python train.py --train_examples=26041 --n_mels=64 --input="log_mel" --arch="densenet" --stem="single" --eps=1e-08 --adamw_lr_other_params=0.0011 --epochs=19.4 --lr_schedule="linear" --weight_decay=0.07
Rows from block 3 of a small masked spectrogram model, named by matrix and row number. Each number is 128 + 32 x the weight over its row's rms, rounded and kept within 0 to 255. All counts start at 0. Numbers have three digits each.
After each channel's rows are labels from the 100 clips, of 14976, where the channel reaches its highest value: "responds to" is what is common among them. Only what is clearly more common there than usual is listed. The data: short made-up English sentences, spoken by a formant synthesiser in many voices. In brackets: how many of the 100.
# conv1: bottleneck pointwise conv (model.blocks.3.conv1.weight, 160x184x1x1), inputs 92-183

conv1.141:128098128099128128128128128128099115139128083128128171118128100111128109172165206128164128071128094139128154128054128128150105128128129128118139128128128186128128128128095087064128186128156142143143128217159103128078169128152075054012109128128128165128128128128128187146128116
responds to: /s/ (82); clipping (30)

conv1.102:160074096055128118088128128097128136079128148174128176128164116209059109061128085128128128131128128128164082121128128128128128135090128070128128091128128128128128128128128074128176206128128168128128002154182128083128128105128128128171128122086073128128128173128189186128128168
responds to: voice: deep voice (52); clipping (38)

conv1.51:128117088128145128165112128128128128128096128128128107128128128114163128103113126089128128161128163128128108096108128076128065128152128128082092128085095116176060059069113066066048128128240051185073140184167103128167108128086128128078189128128079128159071128070035128128128128
responds to: voice: child-like voice (72)

conv1.38:128128164068141128089060151128128084128060079128128150156205160128128128133128128128128128128128098128037138128128182093154160137044176128147103128128087128128126128128085128109088128128128159105132190128070082119002128128110128128128128128128167095147108218128108128109072128
responds to: voice: child-like voice (69)

conv1.33:155128111128106087128170094128128186128071128128128128128089110111163128128128128161110128128128097088117128075128178128183128065093128128128128208048128128128128106041128128121054128139128047128129187148104128128063086182128116182146128128128167168128064128128096128128067078
responds to: rumble (55); clipping (43); pink noise (26)

conv1.53:119128125196128083107128128179128128091128128128108128157108128102128128159118128128128128082082111128128182128169128128128128128196128189128128083128100179128128128128128072128096221088178195128128080128043121088141128128217128130059069128180128128196128128160128128128177051
responds to: mains hum (27)

conv1.90:128128128128106180128141149128103166116128160184128112128128134117128113128128104128134128128128146062087128128137128215128146060071128128128105128081099128117091135069083082108128128007128128086128128128217116128128128191128088128128128067161128199083057084128128195128128182
responds to: clipping (34)

conv1.88:128149128128104100142128128157159079128128128069069155128096082111128128128128128128128128099128195099184080093128128109128128172128091128078094121128081178128168185128188191120128128128061128128069128128138128065128201109128160115156128128156160201115163091128128196128128128
responds to: voice: child-like voice (59); mains hum (44)

conv1.80:130108147128128143101128128161183128128128128128098128155128169128097146177128128174136054128178188070128128128128096128199128035128128128150172128128128183128073101072152170128115059090128128141128185128128128128128128162201128128151209128128190165140137128128016128136074160
responds to: clipping (78); rumble (41)

conv1.73:041128128128128128128128081128156190128128128128128128095128102128128128128096128128128168091128127138128152082173056128128128099065128165108076085119128128128128128128057128145190121155128128128128159128138072128128172128175128209038063060102013110086128083150101156128077128
responds to: mains hum (71); clipping (31)

conv1.99:128128075128128083128086128066128128051074128128112128097128128151128108128047199128101128128128128164128128128132128128128073179128128128128060128128128190105128082206128085119112128128128053060128181128128128128165128113200198128180128177128142159085128032128128116121128138
responds to: voice: child-like voice (79); quiet level (58)

conv1.58:128128128128167128128153128128128112128093128128128128128162120212128128128128128134058128188128161128128128199125180128093128174041128128139128128127202128127066128071171102088128128128128058154141128128157093180128171128164085047128128110063158090155128128128152107128128114
responds to: voice: deep voice (51); clipping (39)

conv1.74:128165128179128128180128094128128185128128128160128028128128128097175180128128100128128128206099128128124128086128128128128128116190128058128128095099128095139128128198128128176128128227128102128128126149086094143172165125128128128128128128128128073128128128144128128152128128
responds to: voice: child-like voice (74)

conv1.123:076078098146077120125128189076128209179128128128139128128093150128176087128092115128128128133128137143128137128128105128183128143154126128128077128128169128128082170104128086100162000107128128128128128128128128128145128161192096210128171128128128110190156126000128128128048202
responds to: voice: deep voice (70)

conv1.121:128100128128128155128128128128142128076128109128128128140128128128077097128138128128179128128128128239128077128124059128128128128193128128128050128128128102063128128175128052128197176216128140187128118192128076128149128128096179128128151087055128170153208173147128062174128128
responds to: voice: child-like voice (75)

conv1.84:172180173128128145152128101128168128128100128128128128128128128086100192128128128202128098128128128128166128128125154128136128180168141167187202128128184128128116128167058128128075158128128079096128128128128196128065128207072128164143128120128128087184100128255128128232182090
responds to: /s/ (81); mains hum (28)

conv1.131:156083173128128128128128128128122128128171128128151128128128128128188067118045136128128168128110128128134135128128173058184128096128128128128062128128128086092128128128128234079128128083128171128128128147128159072128128128128128128128063128128089123163076101128124128128129128
responds to: voice: deep voice (55); clipping (53)

conv1.49:128128128092128128050069165128128202128097164067128128128128128178154128090116115067091108093152128128128128128091174098128128152065148128093128128086142078032155128145128128188143095167128208128087130178113128128066131075160128128128093067097178178128115154128128128128156178
responds to: clipping (33)

conv1.111:128168105147128128128128181078128088128128128128128128098143193102128151128128128128128188128087128097128084128128139128157128182128192186152128128132119128128128083237128128128150128073128128128128151128159128176128128095128128081128092128128125128128160083168087153128105128
responds to: mains hum (32); clipping (28)

conv1.109:128111127178093160128128128128096128071127128110174128165177163128128166128128112111104128091128162178170128139158141128128128128100128128128128132128128181160128103128128157143128064066128061128128174230167158197128128128128217123103128171075128137047128074128177154142128128
responds to: mains hum (49)

conv1.151:108084128111105128151128128128128128128128127147200128128128128146169098128057128084128104105099128128161191128108158128128104128154134128128087101079128128128179113201147148214128128157041128071128128062128128128128128077128128077056128128128128195128087089174128176100096089
responds to: mains hum (98)

conv1.0:128128109115128128164128101128097164085164128104128128128145122146073128128115128128128171128124128128128128174128079128255135142128128139078128069076061112144063128066128096128082128112157128102100128100169180130080128119149128122128168134128085128076180128130130179164128128
responds to: /s/ (79); mains hum (29); clipping (25)

conv1.43:128070001177128170128095128136188092128166128137128128167095101187128128064011158106162128128117090128128096035108128128128128128128128128074103104047128194128128128128128120169128083128128128128128128128118128128128128128202128128128128209143128128128128128128128034128128145
responds to: mains hum (48)

conv1.156:128128153158128128128128149110128128128128126086128128128201128166128128164114115128079084128128076128128174130128105170172173128128128194154097073128153128128128075128169081128187128078128116109128128081128128163169094128128128029072066128190128143191128095128128185128128128
responds to: mains hum (58)

conv1.135:172166133165096176128128156128128197172068128128128128128184128128101128128197128128080103128081128128088133128128128128158097128128128118128128128135128128128128128177083067180128128128099128128163128178030082194128122128128104128128060128101194097154128064128115128200128113
responds to: mains hum (100)

conv1.132:192128128152128128128128158156145077128100128120128105146128128134128128128128127128128099219158172140128148128098203128128102128147128098185214128128128156171147128064161095178128060200128098101057177128129086128128128062128128128128161144128099024138161150128128128128128124
responds to: voice: high voice (54); clipping (25)

conv1.128:121049186065128128128128128187115128074128115055128128128091120151128128128128125128128200128128128128194123093135128128128132128091128128106128128128078136160128092047128111187128128168128128128023074188128068100128128128128167128128128208128128142109074149128128128128221040
responds to: /æ/ (63); voice: child-like voice (56); "that" (35)

conv1.144:156128128128102128128111149128085076060092128081165176128182128156089086124128076183128128128128156081076128128097128128198128128128095109199128128128128128103128104104156164184080128128128080157110128110109083080081054175128128128128137093128175128145181094055128119128136212
responds to: mains hum (61); rumble (25)

conv1.44:128073128128093183112128128128109116128128128066221201093128090098162092128128073128096082199128056128160128128128128081127152128074128128128107128128123080173128110199128128152128188128128128094128128077124057128065128128128128159090112139157170188128172128078128188128128130
responds to: voice: child-like voice (59); mains hum (25)

conv1.155:116183141080128128139128128128128128091098128153194128084128135078128106128128128128186128128128161128128117070161128091178128127152128162143128119160145139137128128193161223114080128128128128044128128163089128107128066193226143127185038128148138128128085128107128128128128118
responds to: /s/ (84); clipping (25); mains hum (25)

conv1.83:088179128128071128128050168110129128097159128182179173128128146128128128056152188128128128128128123091112186128128128128177128134124076128128128128128128102217128128128128108172128139107162118128128096128128197093122128128128112141111047196227135128128128153128128115128128220
responds to: thin (high-pass) (51)

conv1.21:128090128128128128128128091128128143103128128128147122128128097104146128128079128128069125062128128114120068128128128128128128128144098128156066045101128182033128128161128183128128173090128051185128128086127128128128128128128128164148128128128133174065128080197121200128154170
responds to: thin (high-pass) (38)

conv1.2:128133128094128128128095078128128128128128164128136128103084128128158146128128128144128128082128128128111208128092097162128165100102070165128128128128135128184128072237133128078128128160128128128184045087128128128128128211193128109128128073150128128128099120128128161108040191
responds to: /æ/ (66); "that" (38); clipping (27)

conv1.4:084128145128086128128128128141209128065128183102170137074152184128128082128128128128128128128102128116093128128128159128113128128128171128128140129128063160128128128128203059065128128128128196143170127042064164196181128128091077128081093048128071075128116159128065128100074128
responds to: voice: high voice (53); clipping (34)

conv1.25:128144128128128165126128088099128128128107174128100128106128128128123213128172128162128054183128128167185171149128128165128128173128128128106136128128128128128177093096128205153128128148189128128128165227128128082159128128158128128171177128142145143137176128128116128128172145
responds to: voice: child-like voice (65); intonation: rise then fall (54)

conv1.6:128058128128200128128128128101135142128109078170128193160128128128128010128096128141128128128128110128128128128052110128146128128128128128076126128095128128181190128128128138066128128145128128128128117083026009058128091128168131137128161076128128128073128128102128128128096128
responds to: voice: child-like voice (79)

conv1.54:088128128119128138128077137097128128115126109117128128128176070096128128149043128152128092128175128128092128128160149128163128128174128079128128137057118165113092139128236128128128075111090030088095084128114155169155081128200128128128077094152128101161132119096128125201128128
responds to: clipping (59); rumble (25)

conv1.48:128154169128128130185124188128106219158106194128128128128128063128128161196128128092111181128110154128181128202128204128128128128128128128128214128090128128063152052128128128151128128128128128159086078128167058128128128128055184151128128231078128192128184128166198133194060128
responds to: clipping (29)